Rows from block 4, named by matrix and row number. Rows with one number belong to one channel. Each number is 128 + 32 x the weight over its row's rms, rounded and kept within 0 to 255. All counts start at 0. Numbers have three digits each. After the name is the row's rms in percent of the matrix's.
# convs0: first 3x3 conv (model.blocks.4.convs.0.weight, 128x128x3x3), inputs 60-65, a 3x3 kernel for each
# convs1: second 3x3 conv (model.blocks.4.convs.1.weight, 128x128x3x3, transposed), outputs 60-65, a 3x3 kernel for each
convs0.53 101:118103093098120136110126121107128115040148171088172187133115125119120135118113097128104132115139164128184153101083139104161141132131107122117075131081109100114086
convs0.54 102:107070087136115142131134128128163141109142138108104093110115120104148127124140157171158140157152126125128089100115130125111165137122134113084137114121168150131141
convs0.55 100:139113117124138112075126109119074095140055084156103108204128081153159040125122095034085164113122124140144136161164162150154154132092052084134129125144164066148195
convs0.56 102:083094107111067082148123112115133137144167159117117138150147130068117167117152161114109072127159136099136123144114072138132128103107157080093112055103122110111165
convs0.57 097:087091112117104139156160175127127092093113131060133177119131157142162203175179205133131120128139130151149102125129132093132149134146105078101129116110081121137099
convs0.58 100:131091067159158139132160132119128152073134169072130158190087104195060109161120108123185161112171175138127130108120119102104112158126131137154098178171086156165076
convs0.59 088:073095184085105146134149165142133100164165103156162132131124196144121174141128144103129107166182142193174128098122192085109148121087108148159096119159129117161143
convs0.60 096:088143114132183135127169120126093083117096081093072087200198195187203199160168170089135164102148162147137125112157194114132128110105128079114155103097113138136116
convs0.61 098:131133163163168144148158169143160165099126110121149098125150160108074119109127176138161157114153149107096085115097072152124138173155184147107103140131141156158163
convs0.62 097:151108114128146138084144134142085094166119122127125131090140126135131110163125090135119100101102132095110114119134076134155088115120062117072109099099138130093126
convs0.63 099:133097153153116127139155151119152161092101079113121096121113144118121146086132151127110134150126136101136133108143137116123153093067094192182151214224150136200121
convs0.64 100:080128085122177113086117072119173126118154109141138126138145110149120119136100080122121132110119149134110134120155134116139135095146129130120112156146107113125110
convs0.65 100:104130188123122154148137131089107096120139092152182131127160172103102177142127165142147125159150113142117089173136115145129137121138176129134137105096089090067055
convs0.66 090:133142151122127148122132167158149155148147157162161158170154126117145135092102144125161156165172144170175151128146174112139186124108151102136113088145154101139162
convs0.67 097:076087100094094121098106133121142113083128122114148163124143152129127064127153128153116132155106110129117092100114151118154146082107125153136091197184118123117088
convs0.68 101:032058115061128150049061094147131141119139190142143163073115039062104104057064035160157181156135159164132150129144116150148132143128099104133155090125149099095090
convs0.69 097:142138110118135112153124115117145191157156171167148157090081131080068112133092086158166122129188137093153141137131208094132168167159165156120085149128069173155110
convs0.70 099:054133198119108116139103093124112120146057116140115157132135134114126140045112145180189125138150135094124134185211173147191132118135123164166172166133104120118072
convs0.71 103:086107122150117103136144153169130093103110112081096122082097116126140113146162144128147148154122105121122119134128119163107102163116032088090108155128087132156133
convs0.72 097:072042090129101149188158132130159150122158157103136130129076125087144166176166157143193191146166151122136141143079145146152185173201194174154123156119122122090059
convs0.73 102:115144155104136118086129046070084117097117140077086091129148142151153138136076078062117118042124162053123144159160182145098131151085137107106111114108145118085128
convs0.74 103:154143153147134133158153137102095140126103125147135133084125124095136145113113142171164188123123155104094142112163162107156154114124179224140139217164168209219196
convs0.75 097:106107111069075072059084092134131127138077090150071078098096093103103084090119082132106146092079123130131166073081070081099118051097136199171151147107154157124162
convs0.76 100:165137152136096131135112139130103125165126135187149145133113114123106119098115095151146162157127151167160160103126133123161148140162155165087103149112142173159194
convs0.77 107:060058124064094098109144136115101134127161151097153140064120112113102100117145105121142149119140151112121119162154142163113109126128126134172170143162163124116111
convs0.78 099:111082122130146126108136104103096132074088157091138176075116140115140081091098076178139128160124139119099119068084174069138131125112092094103120092085146099115114
convs0.79 098:117100120141094108157140106094089067137147106186182131113123153080096111121113141148137135139118126128106102155093192125133198143154151151099077118103079105122132
convs0.80 101:128117109145125093129140113128155119138168134133149137126147131098122141102111144171178124152149075118091054192165083145104096093097117098156166111127098078076032
convs0.81 101:158152149136132135143092092106091163087097135137138175150140193109125209079062171177143146151124146158113143138188133160163173113112165155140129113092125129127124
convs0.82 103:093173172116139161149119122107125129113111132198121110085127122125147137141157140135106124128109096121092112168138097198152124142120086145113102156132094122135123
convs0.83 105:123142134111133136096112114091118136061140155082129134135094097149085074139181103140143131140137133126119118112184163128168124146163108149121138147116111124107083
convs0.84 100:114100115123105118132135133094110114115048059129100095120124136082087132084054098099114152109115144078113115163132109156142107153172170083081081093073025077092094
convs0.85 096:086105139118088098120105103160146126145123114168158131134132149142081124129067120132125088127127101127109074112117136167167167212198186189185172167157113119118092
convs0.86 099:106080161106120163150117144208171126145119104116088107126115156132152166152140149102087128101098132129117135050000060065113121140147096155111106119079115108091130
convs0.87 098:110119135114125129101090143147107090113089106167133122143147156145155170114164192151115126129085092127094108091082118056105173061108160153185107107136088081119085
convs0.88 102:099093099088103100106121115148135115138142137112157154113115128110111070107111069115123136116120155101129130138148153136139121118123094074128130103106149116091098
convs0.89 098:129118129119113097108124119123101136096087138174157154142149116152165121145156165173171138111128143079100116138103104071123166049126187169184132124148107067115114
convs0.90 102:170180101120132099107114110125147133118188194103175183107146185129164123164155100086062143108117160151167140103078116102107175111137142117109119089111127133131140
convs0.91 101:135162137140174136072089080135143114115140085115121085112097073134127073138128101129103133144105112145111101109141124129129130103136079088028068073077103062135149
convs0.92 100:137136083149139090127133095104161140112148120106093080165111090102100129091092133068101117118149140130127121154131060128131113105145160112177129175198141143126111
convs0.93 097:078092088111133121128211203100147177099174198074183214149135190131124143163189153140142144129142147104101106158116094142133134149155126129159136112118111114098107
convs0.94 100:155208163151087090116079069152128140107124148092121141161153138119059087124060091182153175165175163111148172147090113073124171087125141165185163150146127113110105
convs0.95 099:148132091140090089161104068105142094149164152160148121129088104125053094094109139120132133135161136104118094150150111186184175136136136117055055081067072099092128
convs0.96 095:104088100108102135115063114138133111170168132172167128093096111111119119118118133130127155117121127142148147087112164098097137096092137118107141125114110096121145
convs0.97 099:113135143133161135127121101204183137212160135140124126108173137158182149162129129117101081113135120151153136047098152112131159146101133152132162092091122114122114
convs0.98 105:136119111156143110112119079115125124122142147150173167145114151134112152115096121163168207150123193143126163164159094172171115140129163135115152109105137133139168
convs0.99 103:144160161158168156124185184109133100132147134172168153134159114202198171174176175171151118168141083144101043117155151083115157077124164211203168161179166134171177
convs0.100 101:088078063077117093047090090123094115125132130146157134083017052081085044117087081147142152125142160136132139118110081121103076105089096111158122072125147098091113
convs0.101 100:083110142091100147108125147091129181104114129085089091172170216118088160122116139133134108107127148120126141103150159103133158078139151139194166161205138105139084
convs0.102 103:088127163109075104175096084102134115147142113109126121153086132108117177114060157130119107155166130078140112165168144170164124122112095060073156057067155090104123
convs0.103 100:113154150114137176110124153056061127129118108179180119143099097130139177083115211142138126153159128088096087131141158161152157134142137144143127110104131106128157
convs0.104 097:090091074083141069128118127140176169129134117147113100098135117129183074065161144081091125133114131150137121114185177102170166104124132058115127123131152112131149
convs0.105 100:174154155155155120114107097118099118121111105129143140143147142136149147092109126136160141131155128130127106133112099097102108063091112091178202101142176152158154
convs0.106 100:133117073118124094161162127070081076119116136144117146151121111090077104093099174101126125105118104126138101128109062185162140145137120113116154107104117141097106
convs1.53 099:126119148120142138137196149131148146156191185132148127171179101151168168101117179094053157042062138096093127093132150133141138141149111158156170117158166132198152
convs1.54 094:117153148090130129086091127111098129097120151113138170151145137096108111101119152159145158186162158170162157167177162191183162189181170063024030083049042132096110
convs1.55 106:131135127120123111153166132149115128145138118124145132156148158134156186118158175032077147009067140052066129103090117100091131105128156108112109137136127145169131
convs1.56 093:157152142099074117097106128096124119103115093147116138137168167126146117118151152115092116149110107184155158108127120136141136088080115093070125092063089136111107
convs1.57 100:137135173155153197157129127085105081108139121095108115098126083082128112065066096040059119101082130139124138097096117105132135087115113160173175119127172118114143
convs1.58 096:136136185106112174124098134111129105085140159074148177110093096115136117127125141098125128135162149141174174096068133072064126127119118106146168095125155127134132
convs1.59 085:152118125129117120112104073091086132094089134097099121123130087109124105081086120040101145058093129066072091104091072103084104140110139140118068128114090094108117
convs1.60 095:137125119135119145138145156097054073065071098084076113138117079127148123084073077117103094139107045119081052119099112106093123135120146142140119143121116172154140
convs1.61 100:150163142126147134101134142119108104126107095133077090087119094062102090111112113100068091132109115160163157172154191163130153159115143139133125111108120141133146
convs1.62 093:131151124125123158157163147113135129126150128113118122073051068103108064045081091111116144081067091142091115125188155145188162186155145147152133144163138145149112
convs1.63 101:092098110112106106140118109159171176129157150137095099092124094058144132110106108114087091109100104137131132108120154132143162135127146122129148088081112087073097
convs1.64 101:164179175178148163145178212139109094118149169150158147152122049136181125106132134135149148139138144112070137145137113138079125130121149120154152120125162120107159
convs1.65 103:145136132191156106196167095142141175138117149115104119111155130063143129068079103156150108156153136141147128127122143089082116108102130129098113159120106171152132
convs1.66 079:124128147133141145149151147090091130080070122094064087105093077103095076124113117067121127091123146096101110187124104164100079163113113130067069131115104145157144
convs1.67 095:148141155130140164122153137149139121132119120123087084121141085083149138051100119126124175095086132119098077151130149158143115152141095121150143147149108121133092
convs1.68 100:120087108116094095117113090088124118124149160135142148171153091199224162134160172111129127081077135086063127106133161085106143135121135156151178124120151118115158
convs1.69 097:122113146095095120117106141130138149102138118082128106094057082068047097102076115118106184139145159156167195123112120148155104145142138091109135092092129173140200
convs1.70 109:090087087129088062150126066101130137117140140131145145148140159143127107152166095125117114116135157100174176053071127090108127103136116130125097146143092123122093
convs1.71 099:114099119141104091160146108066114110080075089145053057139108160177143173220207166118093131081060132107094143153141176201206187163197176120136186142159168148169148
convs1.72 091:086124173093137185099103148067104156099103115093104109117122098122169108111115132063076103108122160103148158083070099042051134075109176133106150128135158161174185
convs1.73 107:105071078101076102155148143147173151101086089125112129140076064157119104153133127077104129066107152042092142089095085079075110070080120028067112069121125129184171
convs1.74 103:087107100082101100100087086174156136150157136094118101119133149114149172063027086131118142146135139154142141111143145131134120140123117084074069046031073071052081
convs1.75 101:124101109130106103125124133105095080087097092072117107125071095124091119136134167115093090108094106080055094190175167163135142131109139070090113109079096155113088
convs1.76 101:096116098097117098097121111101090089091079074076075050116086101118080103126115118091105122113140133119149144162137125163144118151125115107118100126128128135144145
convs1.77 117:085073100080054080104070105110090111095041072133079097136112111126100105172137140138141135125139145095104132118127090129141093093100087125130108120135096066083071
convs1.78 099:156156174108135158112135129159123123138074057108079090119096164159146131073107158084108108065100098072085133120171163168157154158162145145113172164152182177173186
convs1.79 099:110115109152142123180181153145151152111115139095119126107168131106139132132113125149137161143118141125095114146096125108106147137151160120104104102087093123105147
convs1.80 093:087077091117105116140143147069078109113128155145163147070083049104122087108159114170125101152095087188128099185126153148082141153173161162098123162127146155154141
convs1.81 093:117141120116142133122143138119150172115153161106116110115123138135142144118112088134146182131152167091094134112131136074118146116138133113105113101080115086096091
convs1.82 101:130103088117097090114087098089117133044097148076083128121139181125121157116094100166112115165132134149137116146097114110097132112141142105066105117062087143132111
convs1.83 103:102097105110101118115096108107117103139135122140136123095115146150112134140116127129129157162175180140210223135154193081149194115166165090104144134117098138134094
convs1.84 105:083083124041055137090111186190165129143125149123093149144089110109091134084081167093089062115117077136152119107108103082082094078068081057103098121111104157125119
convs1.85 100:109083084138110121153132122162153115162138122154146153124115124143122121180120124150140127168138099154132104084076089078115162085143201162128120174173151166174166
convs1.86 102:098114136102095084126106082092084127101144158111176181151153106107099060138147120069071111060055116089030069116135142133128132122087104181146085183187126148169136
convs1.87 091:108110099111135140130161148075072094057102137086133160128101040100115081090098111148152158139091105126100142131105119096091128117135167126099109102107125101126133
convs1.88 102:090044088087058057142093100112088098096029052152099115116082107128096113185143160120124134112134145085103129114090058104119074072092092080086064123134071094102066
convs1.89 092:119124138129138154124142145150100079118128130099135154070094079041098091052038081133104141136064077160111133102089108104102100133108096132121086127118100102098088
convs1.90 103:112108109115124095091112106093087117114126115090105100168154108110156139082126159172150091122114082113089070134110072135117107168117148187117108146145138132150180
convs1.91 100:124124141139143150134145158069061087110090096164188179142164156103130126109131135086063108061061099083094130212203204172188188107132147092059137122086110125104104
convs1.92 095:149143168132132150146136132103083101138126114136106115052090076138197150149173131181129113187093064140097063148113142102103155123125135125101120111093130102095137
convs1.93 101:116109157156146179164168147079062086108139149159167172146131079104158103035075088067044118125073106184136151077068110028073151073128161134112151119101138168153161
convs1.94 095:144134152128154160126147151097121108101130154069095135142154163144147145101126167151146130116118078073091073136106158046037116091095148072096119083114148089114123
convs1.95 095:116120106085098109061111080130146135154148128148120146149172229144166193158177193128123123158161159170156169090101074084100094065095107081053054131093055074103090
convs1.96 096:049050100047054064105103109119101137140142157176167138125111144146139144173160179098099110158151147150151174066114126100167162088133120133107080147137106110131129
convs1.97 099:145135140135126143097112120114148141164172162144153180162167149133171138064091109084111130072082094042020055134137113155130100131091083141108072172115091154131102
convs1.98 102:109107102114114108122116099117141128129167156098111116124145130092138148092094140126109124137080074139086085060094145088104125137114112114117113087080118117097112
convs1.99 100:133136110137146112116115088099101117144155148124140117126128096119141124097120137131137123131123148127111150110083058108118090088098090132095088121113098099096102
convs1.100 099:116115160093098147093116149108137104125138127117105101154140116138172153107122149126107113148097108099083112105085115093088108121134129154155160139114151129126151
convs1.101 107:148153182110126174109124166074107126125155177134154171106057057155144093156167118136146155134153164086106156124132166101119170105115108168167184124133178068107142
convs1.102 106:087102142091063093126126117123095097107105122164147152109134220129109169186144176116090111147120126133139167080097079092145110073136090042069089103110074107124085
convs1.103 097:135136128139146095139128088106121167121111133105142160175170163156142127144110100155122165105116174044088166088107104066100108060107109043101161070110133089116124
convs1.104 101:147118125145107140121112107099114070126146118131116115179156147145177168077075096152121093153136123143084073118195177170201160138123145192188145159155148149158152
convs1.105 094:128143136142157145147161129114099104128101101129121115112114100095125102084100085156165144133111077057049051083095143066099146116127134077076078065045055085071046
convs1.106 097:117153093091136108095143095154178123105122088105084109172184173136170166128155151112121121121126121165135129099098069140143111128161136088091074110114090128122106